A small contrastive audio-text model, trained from scratch.
Model: 9M parameters, log mel input, encoder arch crnn, encoder norm batchnorm, encoder depths [1, 1, 1], text encoder activation swiglu.
Training: adamw at rate 0.001, 3400 steps, batches of 128.
Rows from block 4 of the text encoder of a small contrastive audio-text model, named by matrix and row number. Rows with one number belong to one neuron. Each number is 128 + 32 x the weight over its row's rms, rounded and kept within 0 to 255. All counts start at 0. Numbers have three digits each.
Before each neuron's rows are labels from the 100 texts, of 14976, where the neuron reaches its largest size: "tokens" is the input token at the peak. Only what is clearly more common there than usual is listed. The data: synthesised imitations of 52 everyday sounds, one a clip. In brackets: how many of the 100, against the usual share in percent.
# gate: MLP gate (text_encoder.blocks.4.mlp.gate.weight, 768x256), inputs 156-207
# fc1: MLP up (text_encoder.blocks.4.mlp.fc1.weight, 768x256), inputs 156-207
# fc2: MLP down (text_encoder.blocks.4.mlp.fc2.weight, 256x768, transposed), outputs 156-207

tokens: "white" (43 vs 1.5); "a" (25 vs 4.3); "noise" (13 vs 3)
gate.487:118151142184148101170136116103095055126134132099143094112128170122162126104058137144156110142182122094143137117142160176171139161144129172086098155161203110
fc1.487:120106121150188081123124141116174126075111059145110060122152128084141115162075133134148119100156147104142082140100103155113101133130146119118073095137143133
fc2.487:132104083177144144118152180130157114096100138138146080154130058157133108182120131159202108145209150112158105148125195128070164132065085164098167142077118147

tokens: "car" (22 vs 0.4); "zap" (17 vs 0.2); "a" (16 vs 4.3); "ringing" (9 vs 0.2)
gate.446:177133088191108132159190156141131132138122123112137064129160190177121164135079147075134136098171181119128169116136087115116118103152146175134108100172128154
fc1.446:120133097218097112125082148125076129113047136112108156169128186125109183109180170135132171153126116098188143075066130169125090073159111074162100092064136121
fc2.446:116128086128144118155149102109174147141091127112094157049091116113137096129183097131178106202145106131124211116150184205172136142141220131153103151141104151

tokens: "," (36 vs 17.7); "<end>" (29 vs 12.1); "quiet" (23 vs 3.5); "typing" (11 vs 0.2)
gate.346:164127099160107102140157170108113114128160136140125160136109116101147163161144169112121121148173110131131075110104149143133181162176132090140161162070129070
fc1.346:138085139112113059156173093142119099100120054169144120072057131112177133157148170115107102176163129132143110080138137170157129110169123130100178142096149103
fc2.346:071158147123119105118158089202133132102165107157157122118117127146168145148111165101110149136146131157173095130087150123147094081145185096135176140079150150

tokens: "hum" (65 vs 1.6); "mains" (20 vs 1.6); "noise" (7 vs 3)
gate.732:062147141138156091130164139137098157128136173125148112106155096181114116170076132160093129109099104071084100129119162096099187150174103147083165118131180091
fc1.732:107184119144124158137098166115154099080133148073111151087140082149083109104160145183145114139098118110136175116153162057145174102158163089137147129190163158
fc2.732:134127147164111137197086113131129098172117151105105133138085123146118055115191130108155124112127122109119143161212113170186115119113076146099112097122078119

tokens: "car" (52 vs 0.4); "vacuum" (29 vs 0.2); "coughing" (14 vs 0.2)
gate.252:173126094085114124174163076088119195073157107131075156163085162114128126105162115130099085111124097146137162130095104114090107110136084097104119161062110109
fc1.252:123139077151089131134109090074124136122063181142135165105143114170142100113137085156082139103071106105143174101099096152110132089124129133142127134140140130
fc2.252:120184079133145137132129161145167150094085145137154179011162174188147109169138112133133096092143103092146094113154139180163099113143219137138110125082104122

tokens: "waves" (33 vs 0.2)
gate.562:041128139124172179115183136185155128144157196158166118183127121174154089114145149121138135137124105192177146137162139064106088084077163118075099127122120102
fc1.562:177115111131101115097120116111145115128146115172154141175146182150142127132132099178081131121182122126126157150202144100108091053173176178130097171116105135
fc2.562:117135182083113159148093087118149102144171099133121124168073115124123187096130162138105079069127157130155183137178104114113047129189130102086117058170097125

tokens: "," (62 vs 17.7); "thunder" (31 vs 0.2)
gate.489:092136080077092118099181171117120144130130179090122130110109107110113146170098130115121092143074120165105197112099166153095134089145142085154150175118201140
fc1.489:120112183172107085081147128147126155138170156155128067167140147144141137149164097120148155131091112103116166142176117110134104134167127153049140140131100158
fc2.489:176131036106139129142160140134160098108100124115081173102116116152078106070116084151101144153177112095123150146164144082148134139139174164175105109150102115

tokens: "wind" (98 vs 0.2)
gate.397:151108169128141095154167161142083175110134131084153161127161134132177147130159140096072194078064154101124154140154114140092150133133091069090139130066150121
fc1.397:069130140150103076129107073111145080160172125101107126106150143080096115135162156085177092189151103117118103109116136085132101153099119169182105107181054163
fc2.397:146124049076179131157090140127184083124110172093146104134131128157123136130144156131112112097123144159133150144110170140184090106114191174178142113144111144

tokens: "water" (100 vs 0.3)
gate.516:063162147121086095096152101096138176074152076114099114150190116088088124156093179171086121160118170093097105146140186083079118107078199109128135110088191155
fc1.516:201157142172195155149168155181117154099162147153096124109155132112126119110092171039151094142098124156076120048167169141149183125125096089217119089138163101
fc2.516:164136087113197115179105171095154105148149209105132135101131079142180114122156130158094133157164161190163104171115092147142101087132164142066110106075100128

tokens: "white" (39 vs 1.5); "rumble" (29 vs 1.6); "noise" (26 vs 3)
gate.513:118115088140149146167121140153126136160107150109134117140079096148123148120119161140119119132166112124174095138133133187123114092108139177127083110075166132
fc1.513:098123177163141140134094078175148132125139171136182152120127087091146180129140188110134106150075170094131110143088135122076087138105156175161070122108151133
fc2.513:066084152147113150080106119145117152100174209114194155119119139049101077144098163105169084124126191091194114124106129121141130156102163149152117078095165133

tokens: "meowing" (47 vs 0.2); "drum" (20 vs 0.2); "baby" (11 vs 0.2)
gate.17:156112080091076172175146057098135142129092133061123111098148143165104149098123089130157150168126128118149134131129068134096135091161120076121179106203140110
fc1.17:196103182109166119177128099181132145091164137109137132081147128127157105181166116079161132101086103185134133174117079125077121104116195081169161115115113169
fc2.17:125091068145156170182134117132152148152152139074127162176120132129116157183119057138180120119127124153105127127085164140161159121213134123147131126116141143

tokens: "thin" (22 vs 1.4); "mains" (11 vs 1.6)
gate.248:156165109142120132129105123134071125164122139121092117148128099187120181139155159105138157120143060148109164075128193117155181120155073127133201139175119124
fc1.248:118158150172199150068174122122129089093140125124127145140150120128138084162117099081109136152117042149154135107143094110155153122079127070153169162093162181
fc2.248:101102109135118148142153107175148116096079160098155128092114182144084119153141092135087162096135137167102096156153119159147096137113164057187085114160101138

tokens: "hum" (10 vs 1.6)
gate.4:108115133080114111112084189097122134137114066133104077141137167138147145144143082174090126134175127156155196177137099134159151088120127118065153138117113184
fc1.4:077156123132123123191143100104115074107132092103155178107149118158161090182125148107174110227156094146149081084088165150139156115135149111109169169167203149
fc2.4:120133132095207113160159097119123162123103142154102116069113117171179142137103085130097170138194095109101157132163190155144103098148184152124131090131089125

tokens: "quiet" (63 vs 3.5); "phone" (17 vs 0.2); "mooing" (8 vs 0.2)
gate.37:218105139134083065155162107129092146148104115123104121087096104142170065114167129131154176140135111136098160156070094136180130139154111149123126147070114124
fc1.37:175075158183171097125130100133130092119177156070146116147194127133096082112159099057091156153173154093134100163167121115095099148123119132155124145143204074
fc2.37:139143061125128122094141091136131123099113108156062098118156086115189131099144145136081180135146137060134141164178151132096097145104181119175110098133162127

tokens: "explosion" (91 vs 0.2); "bell" (9 vs 0.2)
gate.729:164107096149085149122162151129059151135102134199131121164174176133085104091070121151072171119126142105115112146184083130102107140117108103120112158039121187
fc1.729:181107100171099091142169154154049164143096129125119091155171177138116155074076163161065161099167159115142149148185081143131110173151117090114138204076157154
fc2.729:104141204172121139114113123120114131161128133220125095145113192117140164117135069149091184143109112121132109084159132109061145149120130114076076146119130099

tokens: "thin" (16 vs 1.4); "hum" (15 vs 1.6); "quiet" (14 vs 3.5); "in" (9 vs 4.3)
gate.761:108084125135125099126145182180116117088120107123110145180132148076138080083138068088107074085110126080107193114137161112149099065124126131036187103140087109
fc1.761:126077132152126126146225112143123066106105125159113115151151144126168100129098159070119089116115098097095109110129159099112164131131081092080162110100152114
fc2.761:088111081169144134150160186123141114147021167149101094089120128096142130102119109142103113111135054173137111123157164155109169135100111154105147094157101145

tokens: "explosion" (97 vs 0.2)
gate.601:172155154125104073115105159121140134117122132098088152122102155084116178172127098073089161133169144121137139143128120123191095141135129160106117153128146129
fc1.601:074173098186152133088142117149063150166174128100093189100127132075109187167137094105150130081200102143115164136147149137161125188145160118167158079090170177
fc2.601:147136084081154154106160113151136135117147142181124181083163135151114097109118104167141108113156156190086128142181151157099056122067191084191067164109171168

tokens: "thin" (58 vs 1.4)
gate.474:122169080125138098121100148128172161160094145168114157159146139150154112179147077074130065070168109169096115101187151139148110056100126127138108126141056107
fc1.474:154066121120104162162088138059129141095132136130155080106155117083109125180143144191120139141105156130134073198110103148162114115109146135139142153149124124
fc2.474:136119126159133109168121154111081116088129133120080149082100060123165149112088128118102128175134123125131109092118158188119106153096148133138171159088168153

tokens: "wind" (61 vs 0.2)
gate.97:120126084161149050157148135161163133117113106151131112065173106134134149148068110121039104131196095123137100202099077094171088152117098114168169111089192155
fc1.97:102152146158135172099157109154157125090094185149102112153078110159107129161191124090132191162111076101073116150085106079133153146088123164073087155158139104
fc2.97:114157095120109130134146062113153125107156167140111166064160112107177135133163093128124097155156081156135153127115115207093075114144156122170100168137110151

tokens: "explosion" (44 vs 0.2); "drum" (22 vs 0.2); "bell" (9 vs 0.2); "laser" (7 vs 0.2)
gate.454:190129052099115092109116173155081087079114167154161100109159168142153119109087130119107167107146134089109176144101094162165193162144118093163140132081116111
fc1.454:127115089205126122150187109129132122090121191131137102147179139147137137115150117093152133130092109072096155130106153173131160184044151117116113129124173120
fc2.454:115134176131098167100144116109104175151167126204139095164097164050143172089133107152108146147101177107161126114157092123109111147161095086091104043155152095

tokens: "with" (41 vs 6.1); "buzzing" (37 vs 0.2)
gate.655:079172083094132096198174195140087100084066135075205146151109177124140127115097075166139147122151151104166109122116114131202162167157118141126116097104105133
fc1.655:173102130162128176151107099156145159164118167175108109124113104150084125112128110053090120101147108178090126109141105154137188134139120183127093202087100152
fc2.655:154082102162124141136105106111096128157131156161118135087208102158146115207117106116117058098107111150118154138133183142136182182089121137149114209123148133

tokens: "hum" (38 vs 1.6); "with" (18 vs 6.1); "mains" (15 vs 1.6)
gate.393:135187145166124167172094162156120127081137157043114188132095148147125091098062092119166109133155107067166165101119134108139166122159129078104173070150121134
fc1.393:039087155129098159120112141138121151095093155115138091092161170131157187146111100199114152086136136064119127092100144072059157147201072139115146172100154137
fc2.393:194130118145173153173134134186089097103128103105110142126116087101109114092160167097143126090174113107147100188172125146149133129131088102114126124112098094

tokens: "white" (66 vs 1.5)
gate.107:138111141156136100102177169163135166116051195159112097175141131175114133167139092107173089089134111154129216122181155077140077079094118141131143142086171137
fc1.107:045042181137125167150126129130087160108134155066078111122110082121121162138122140135112144138113163087172114167105122119149099146160149166168127129104158137
fc2.107:140108114189154071137147182136124144120103186121090137116142111147125093094095094144093158133165120115143115140125102162119144105103161114108173163121124112

tokens: "howling" (68 vs 0.3); "baby" (12 vs 0.2)
gate.85:136102080086184062066091157125097134140140091165108130127138173135131107152141175083148140165133122154125108083122131164093093126096130093135100159103150175
fc1.85:094167091118088094127128166081077108090148119153117099130088066124139133056098129074086098119117106163085145143144150139084058132118168104182117156123121125
fc2.85:126104110096195175144136093120120169134085139083130113083133071128109140116146115130072158144178139140175140092137181132130118189095161108129074124133129159

tokens: "waves" (100 vs 0.2)
gate.641:095153174101128111134157187125102131120128140130130148166125149222184090119048090121098102138149096156162175132159136103160090030152185127083145141109162148
fc1.641:073158136115108122138176183117138079115169092179132084177109132170212151095092107151116118149189111129154153144124065100103132041154176091113132157081195079
fc2.641:112126185105127150120087132111135115107143103152159077157098117152144174116140164183088132106163142114194136163171101115065083107166142146038118107167117136

tokens: "," (43 vs 17.7); "muffled" (25 vs 1.4); "in" (20 vs 4.3)
gate.36:193143150131077104175140155095129157036084130109111154108181102132115079118135107141100097087138121150071144112126159141187115081107160073152161144115113182
fc1.36:121129109154129132183163118122103140128076101163140174102110143159102082078179091104089102178120093160101137073080154138095101081108106087114140165145107193
fc2.36:126105134125131173106030052140149058109151113078122156160096150162106130097146111139123114141048167151116136143093078106160085136126152211199129113154080143

tokens: "ringing" (99 vs 0.2)
gate.67:154097063084137152115164169120171152117090144149097130111085141147118138094102083174101131113173132171170133169111142142113146136109172127130127165102146094
fc1.67:138106087099154149089121132130127120131111141122095108149095125128105129085111110187110135100175113180127114130099118133172169111123096070174127170133131142
fc2.67:077105110085175150116108145138163157164147164139156153057082104151148124105171099138071107138146151187124147097154085151107070118082178094117115093144156115

tokens: "water" (58 vs 0.3); "waves" (26 vs 0.2); "slam" (7 vs 0.2)
gate.241:111165149093147061116140113131149116068080135114117069089096172202126081181196132135140102131184139103101181177146132159106086140121167131152089178092125202
fc1.241:083138132165105159085148103101078119088160130138196099093093078100105170093110111132087153190149157084097168121119087099080117149173213108161151184087164144
fc2.241:112119111220126157149156138156132153082129110115126164148113089121091106152083111134159090101174079156136100115199122077125158158113133054137093121169168142

tokens: "meowing" (95 vs 0.2)
gate.517:125154135098181157170172117112126212152160079134090190141174107212113151211084103075119149117124131150148187069135130124160121089142092087144149132120140171
fc1.517:154151112167058101100079094066078107108112071130128138173143124143112115168076074167148130118071089144139121093083113128167192151128142082164177148155129100
fc2.517:129131129216081126140142146156136079146137102112154114175139129088070081119094090065119112093113105149110080090151095147154168184143105091118086081153157136

tokens: "hum" (69 vs 1.6); "mains" (17 vs 1.6)
gate.718:105101125123140113123135159111117132060063095124107107126143157131119095096081036198143116081178104121121114091127146129097209108182074169117166124103142105
fc1.718:064155156119085118124160189094137106053116088074125120130151141173136066155100090193128116139127099129158162126134148168101164134094102088073155073097165144
fc2.718:153138109157107155137109114167139068109100091170128076139070117052144152086156184163121178074140127094144094182146108135072162057149060145089160106166087135

tokens: "drum" (91 vs 0.2)
gate.177:169182122102109137109154149134135111117113185141110145088154114216120121114107137120137096160131142045121132125105182123119178074117160083126166135175110155
fc1.177:092224123142109107150053143097154130149115116107166141162114163070139124150168189193104147102165112164144079131124088106153107162114146128094130143108132091
fc2.177:121120114189162081175130107131105096131105097065099138099155162152063101133099109111145142069116084149080089105130114115144155161125152149144112206154105133

tokens: "explosion" (73 vs 0.2); "muffled" (25 vs 1.4)
gate.188:159088148170099108128119145107096191112079132107122195112193128162078155133076063124090077130110103080146144156078160092126170116195141089100153164129132108
fc1.188:118122170138046160126108136092173206154205169062139127101140118108142140209115101148133150154120212149166160087098060088163139152139153123151123150119068126
fc2.188:139179144100097133166175123089150120080089118144137067120131129183171163120166138120112121128126113070139071141095134145160182073154103142094137086121068101

tokens: "quiet" (39 vs 3.5); "<end>" (34 vs 12.1)
gate.52:114070103161124175125157112090112130130154094086157118143179161142108140087094136119149077153149088083164096138122122104160097136157092090166146133098142099
fc1.52:142143105102083174148131108061100100114120103073113103145100128135121138178118098094150149151084131154090113141051151139191129192097093107175149145088089144
fc2.52:074136172112119087122194091109111157191142127167111135163189167111111153161124123072114185143101083103060160066116157111135154112104107111168096165112135157

tokens: "wind" (100 vs 0.2)
gate.660:079105107114100131116175174184086121127109200114119119190204153187119113162111122158085124097089153073099180156099148149100135120123134066154184172120152145
fc1.660:138077101178192144105086101172055145151108161137153164131182131139129157129084083116103123151175147092175130140128186099108086120153123153136176165094131132
fc2.660:082119144123070104120169095100163166115160105135111124182082128115120129140090133081126105155100136136102144109096096103074108081128134101132081108118158167

tokens: "baby" (22 vs 0.2); "mains" (22 vs 1.6)
gate.128:106144089156077170103158139125094184096218146140128125134142094167198145082165070101119131168174105158115123077105152158141140087187092136106130147148096178
fc1.128:165106149132091122183118116172171141117091073120108120197149098147085175166064092148102140185203087135141157126144095078164123125142068108111153085132181114
fc2.128:099118062146142176128171076143103160132119133102094104091152126161154127112178120095085121140136142120117198148168108141165091187111177143128055137111152153

tokens: "drum" (54 vs 0.2); "with" (15 vs 6.1); "noise" (13 vs 3)
gate.199:162122047129085114089125146157094083157133139116113121084139173179136116121094060094121157140131107115144139179180096139189090179117144144169139136119103101
fc1.199:255119100153107185141146098169114082138067172112127089143103090174132082089074114093145080075114086143117136173175118195120143091105086106164157129095114119
fc2.199:106129120108099162135118073088170173164129113172116077118097132060164187119161094107133134168069149114104171077108120110098101139158117150179066085131111163

tokens: "howling" (99 vs 0.3)
gate.34:156218114056064128089078163115076131133152113118162133074147166189106163104132155105151143108111104061107152148072143179144136137097133150076125148148079158
fc1.34:124120086091123101155111147137166065117135126105114157113071155135145157063153139123097093118101071131117152156154101124187077106138133169044122182187065131
fc2.34:116117117072174109145080108125095126138149126140111149090199154110122205090114086127080166194182128098134189070078139143116161138156157210114134147101104156

tokens: "water" (68 vs 0.3); "ticking" (22 vs 0.2)
gate.0:139132094073115110146117169123068119076087105145130123131112077204145087136118112168097206136118119096162102146098105125131156091102129137102110209150096154
fc1.0:126086174105096121131164106151112100109137133135131099098157056105110127201087109087170087212145171106118083170150114145112120155109116110115093141090145084
fc2.0:156159094152114184083184091183124139109131165111134140142104121179129123183150158113142121033079056160111121174204149065151107135089156110160087082130132126

tokens: "howling" (13 vs 0.3); "waves" (9 vs 0.2)
gate.176:172109140206159066079107145101097148105069137182115136114190123198157117140115083123172104071128142110086172141123091158089105108146131082155096196137174114
fc1.176:058143116138175169072158106178083106133180092145098170125157105157062132143089120127070141085130162122121149151124128125163095111060124117180136112100082112
fc2.176:132153122050130153137197095105135184101141136154114157086126127155100113143064091093100128062174193107108107165186130149093149086151122102140089173135130162

tokens: "wind" (96 vs 0.2)
gate.307:133121119174068108083179159147059195141118136154110073103146171163105157116154171151135148117123156139104154108080159157109141113089141138146131123174156088
fc1.307:142141096126125111104156140126152163109138152146088195115140117162167125069168103112191080100104073102121144107110091197083117129087157154112173190070068200
fc2.307:133160090114168097131144099113132149095147154138089168062136073117134139131169121156122194174176081091085174134125167179130133180085168119160061124057143138

tokens: "ringing" (24 vs 0.2); "phone" (19 vs 0.2); "meowing" (9 vs 0.2); "pink" (7 vs 1.5)
gate.628:140153091169133108112109158166067146114127103153080126159128158144129136145100080115130141116150157097128085097131101162171130167140065125160174180140096101
fc1.628:129097067133143187114126138181146136131090130159095163075108087046127100108075056163154083130195172108147086158149151123102165088067161128112124176126151060
fc2.628:133158110080140153114100129130168190135137159138155146090087140171162180184150172183122136126088120180122178123167162101121115107114145179131109071104107155

tokens: "howling" (100 vs 0.3)
gate.333:096148139115087128120151151144112169111114171071125138081118149162145122126131134195128149107121100104111166134077140164148201102085109132131150143130141079
fc1.333:178074142117126142163126106114079133095139086110155199125099103118086113105072087139120156127112079155107117141120181082114134111177101128108141087192180106
fc2.333:113154153128132175164098145123120109163163191124137110099123134139106064119165137163152130118126132150142128171134158115137146112103108193086143164113044106

tokens: "explosion" (38 vs 0.2); "," (36 vs 17.7); "a" (11 vs 4.3)
gate.493:161136166104102090104163077141134121112144131138090155099089151185128098126094065100143084115169099161170188131134124159099186152138091163122190073088073191
fc1.493:118068168158144112089140104077124061110104164088160104113132084082160087137147139110090096114146087154156181151146097143133177155086131115146176124165080153
fc2.493:134159067103152143178130082173155125106084142167133183072109132152138136094178114132176062142163119116133153154131181141124096082138159083204129153075095154

tokens: "drum" (58 vs 0.2)
gate.720:158161094128066114075221144086134170093129096112084089076150141169191107093089085116094119134136146107114114151110110101120153083100095126093167101122131152
fc1.720:157139120156117091165077148147147095132059152117189150172108161083112155191145139156066119068131083113174111081140083128107116162161164127145166148096128112
fc2.720:114116104164174105187101124161124128122076098107081133094081155162104171123145119127110124098156093148089164082137100129127129134155146129093083211149097145

tokens: "baby" (42 vs 0.2); "crying" (17 vs 0.2); "car" (16 vs 0.4); "clipped" (9 vs 1)
gate.767:156125094101165100181154109104074076130074098141187180080140125166169089109087137145131149152156111136155138147108097148186095093092099117100193153109137160
fc1.767:125155142171152090174064155124087148147098169130065158098137127106103092119149162160129121132134088131147166124148095160188145135137150156082143095168082159
fc2.767:124165100154119150112150117128190133138096133135180177147139150113094094106129109138083126132116105154155138134080131170121124129083175160138105140111078148

tokens: "ringing" (45 vs 0.2); "bouncing" (23 vs 0.2); "drop" (8 vs 0.3)
gate.409:166072080148120127126091141148057195098066153127076130122089051120144175079094161156132080117147137108127185104165108166141130126114185182104134119108080143
fc1.409:157079118125128153115125116126082157047084111083115137087121100132152160117098132189120094128152157102159160095128137173112075145107163142127169111102109162
fc2.409:168077131145104162105042118093131116131129229112149088083110101150119116112155104185119107117126159099156151090157102077133136166117098214103143058147157124

tokens: "," (38 vs 17.7); "fire" (27 vs 0.2); "drum" (12 vs 0.2); "engine" (10 vs 0.2)
gate.603:195133100143146133129151156073150099129119154131070185126091142122148079127118096102148146119207144092151100117106092175176154092137065165152142107080116114
fc1.603:147091109095096112105172132151136158103160119147138089086167089172179193096147136137139120120160105070144161156184159156078104095120094120129148117124158121
fc2.603:180108148074121156130160105118101149094129128159135118123196083105188126176146166118113108177190145102134142172162166144106102074141062123153143126111115162

tokens: "in" (49 vs 4.3); "reverberant" (20 vs 4.3); "room" (10 vs 4.3)
gate.742:152113090158082152132145110099066127147079114139124162086156133168178176120131162126101126147141085142088140114124149146111138168187140152189137159093153109
fc1.742:126100159102107171146105164133115087053128068139120163080134109134133152096179065112100131089196161117144171092174139197153159082205128086130064097075117101
fc2.742:147091041120149070182135093146115126133142185033140172126148119157096092149102132079151116132135132116121181169045156142172123138108143198157136187141119177

tokens: "white" (20 vs 1.5); "mooing" (19 vs 0.2); "chatter" (16 vs 0.2); "muffled" (15 vs 1.4)
gate.45:074139141069119142146206092117121157114110154092109099140149070206198162155174202150092082116109107093110170145190122121101117142171146150074143137105146156
fc1.45:183141120176088126126069103122096074105111092094147084188177115090117071139082119155154114163119147074114050131054127152146152110141111162176166137110155077
fc2.45:129159088215075093100173241178132126097098129096146123123143148152108088103108097098133143120130067128122076133145137170128177157087121125093118092148119124

tokens: "baby" (43 vs 0.2); "crying" (20 vs 0.2); "pink" (7 vs 1.5)
gate.686:139145125151058085149108163195109174135130144116081139144167098127098109167151146119106143128193081052097137167139115110195188068123105116102120114143105139
fc1.686:096151105095126166122122168165096152115139150097077099125082116149182116165109153096085140146100154068110134110115149218117082138102099134101124113137122138
fc2.686:103128128127177147142137091102133136132115076099111107138159131051118171106176067158093141156152130124064137095124167155125147166120176151159132111102122181

tokens: "meowing" (35 vs 0.2); "in" (23 vs 4.3); "quiet" (16 vs 3.5); "pink" (9 vs 1.5)
gate.368:166150118073112149107140143160085105111104098063146090185092142210149120148080155078157140173122145173143169114075118107180164088139147112117163119156108170
fc1.368:125050167079110077092183119173148110121150170183137051111184184140131126150211138140080144137088100103106088152105164126165170180159090127165103110071148101
fc2.368:125118121136145090096109149163147135088151187077087119072182091204158124078132157154127109128115097127133161094105134225146124107053134121151142131106090109

tokens: "meowing" (57 vs 0.2)
gate.620:101175096113159071211101132094066152117114091121145157215133117107152117165103162097136118158126110143118140140048166157216097086102141040087157146191152166
fc1.620:163120091143094099083108165130120154104121144098140062032109103129172169091152170113091164098109137119070106156135142091062143159114113171170102140088140126
fc2.620:176170058128093093078095153106153136142114098132163121139125156183166168142188119188149191096132124122131111122138087144096175150135095157125155207045112126

tokens: "," (82 vs 17.7)
gate.295:137134081108090149166137107112089122076088168082133149128184148154088115193075101164108111162145114153144132119079175151170094137100119155123203161064160155
fc1.295:115153062095192105114133072184137166139125131107130090066113101152143136147127147159115126115138081155114168127176102132169118102098147139124071096123168109
fc2.295:121131074114172151123084176123172154105072150054154150084113078094135168128159107215093120129133122136140138140130172110076142148150162173062163123132125128

tokens: "hum" (77 vs 1.6)
gate.244:146155127078140108102092186072099117110132149139128136159166173195153115148105123138063179147100084120094104125080133114151148099064101125118211117164101171
fc1.244:148176101096140086129096135079153101081133109110157165148170170125101117157151155137090139128063069159061121093066136138135188152072096117129148097189097170
fc2.244:102112164149096141080026175111145013171140159107145116188142161108108141128116157143133174102133117124158063148090098127078146163087091171133147097170134093

tokens: "howling" (100 vs 0.3)
gate.367:164161089134120148103103111131142136115172098132132126146120060139135167097167139160137166155074114143098117165081101120162159103144088126066156117114087152
fc1.367:191118093134107190097085129174127080127159183125175075142086088085091178114125142154180105123100115171135095170126132132126162109174096191120165131121079162
fc2.367:082140160126090194097066118135166074164171145134109049141101094080115142113154130167154126163085115148148108141097107119101149130111063197044144099179107141

tokens: "car" (63 vs 0.4); "spray" (18 vs 0.2); "crying" (11 vs 0.2)
gate.478:119149125126101177149164104162103098083140156098130052081102099111191159178120136175084122145098121153124182142126078135158179037139164136120184173107136135
fc1.478:095140171093210115163123079110133129103110136112153119091142116106085174137108114149169103069189102157186184141182117173100150110127147118201125162108132140
fc2.478:122113079117180116118147082152159138136141165160102142117163121125130061153130121114096130157198146146159161133133157190153096196113165144151093147116155166

tokens: "howling" (100 vs 0.3)
gate.561:154172102084108132120096121166097077079144113118129137130150141091106135108145151155136131094099069156080095151081130092104166123156094141111141140160059135
fc1.561:108081158155147123161155196139155177143104169108118169078136166156176077151160118123173084140176153143153174148187141109145071145149174121151100067147172135
fc2.561:165113090154180060168186152154105170066053102091135207131147140192129103145055125083102115094174154087116129133142171140157133102145164071185135162072166115

tokens: "thin" (62 vs 1.4)
gate.314:156161132163092099140111111115136118140200147106137099105180111201201195172134158077132207113109103106032118112083146086125157147160114141101118154147115098
fc1.314:087108099125154142070081127161080130152153177135123050091127070152128159125166204135077163137140074138087089140136184162123136151077135168096126118145118100
fc2.314:113167153136109156136129145087132146189173152168118120133151105056133166083178098145155180169139092129137146123131114144093142141135098109042177142166146104

tokens: "baby" (77 vs 0.2); "crying" (21 vs 0.2)
gate.415:236111046090134114108123112093140156123171093170095107094136118151143150146100128170106099158200137149125126175132081167175105085104200114132132115103099165
fc1.415:130120151176154122099114111119079100161079122130106148176125171154160171108189186123149115139126100117114121138106158062124178135093099099119068137102165130
fc2.415:158162121091095097158148129163105140089070155141128224115128184181179102116115120097102101090118088132132175108170125150137076046155109060175106122105084111

tokens: "thin" (68 vs 1.4); "rain" (7 vs 0.2)
gate.503:185125060060169172085098102133131079162130159171185085121160140088058127128157168138085073071103149148175134165134143138171132165047168143154105113089108149
fc1.503:120121187105107083164056112083146173080134125116082111111097131141218128089156084161111183115140152155152163106131150137123163112215122147087137083157152132
fc2.503:119148065142116078119162180127125132111072152117133144143152134194116088123058101137115118131142115090143141118082137112105111082116175119110157198111125147

tokens: "in" (56 vs 4.3); "," (41 vs 17.7)
gate.203:139129142080106097120130145184079115106135083159160167127152097097084122166160191134134169158094086086134126101137109121129140154101126139126077167163088137
fc1.203:061160180179137152129099085121102158138123109104138058118141115096160125110147179100174132129165152110082147185137115188158104123169178150170107171160162104
fc2.203:153133082074162131152172121143119149114164127087095169047164055164118133144153115155131114141202148127084151123156150154118129128087172108132111161118123149

tokens: "with" (35 vs 6.1); "rain" (7 vs 0.2)
gate.432:174189141120089111124101126167117145068120073154114108160138125200139040082167092149101173118159091106122179140139085114108099114119126086126119159096053168
fc1.432:183125142150155148131147081097158109173164118095118178119147150148114095156117167109141092142081125177112082140132166097148104142097182121110102124147191080
fc2.432:152165083102156097181186125184097130071075130131102176097158126178132097130119120084101151117160082114105126153148180159166105075128173106144134137107059116

tokens: "hum" (50 vs 1.6); "with" (27 vs 6.1)
gate.151:109182146089106146180101175104154049098158155129161132158106159116162150061127157176117163100139123132122169119079129150119139117123150107117190073153153130
fc1.151:150132124111122145151141183141067119130107120164112162164159181087112099154079036090148125152218086100175141119122135154211084118141087100142120112109089139
fc2.151:157186077122105083119198091119149182075105076125110109160082126085117118071108105108113167160072133103100141088109136074129149097155144142175082121110132199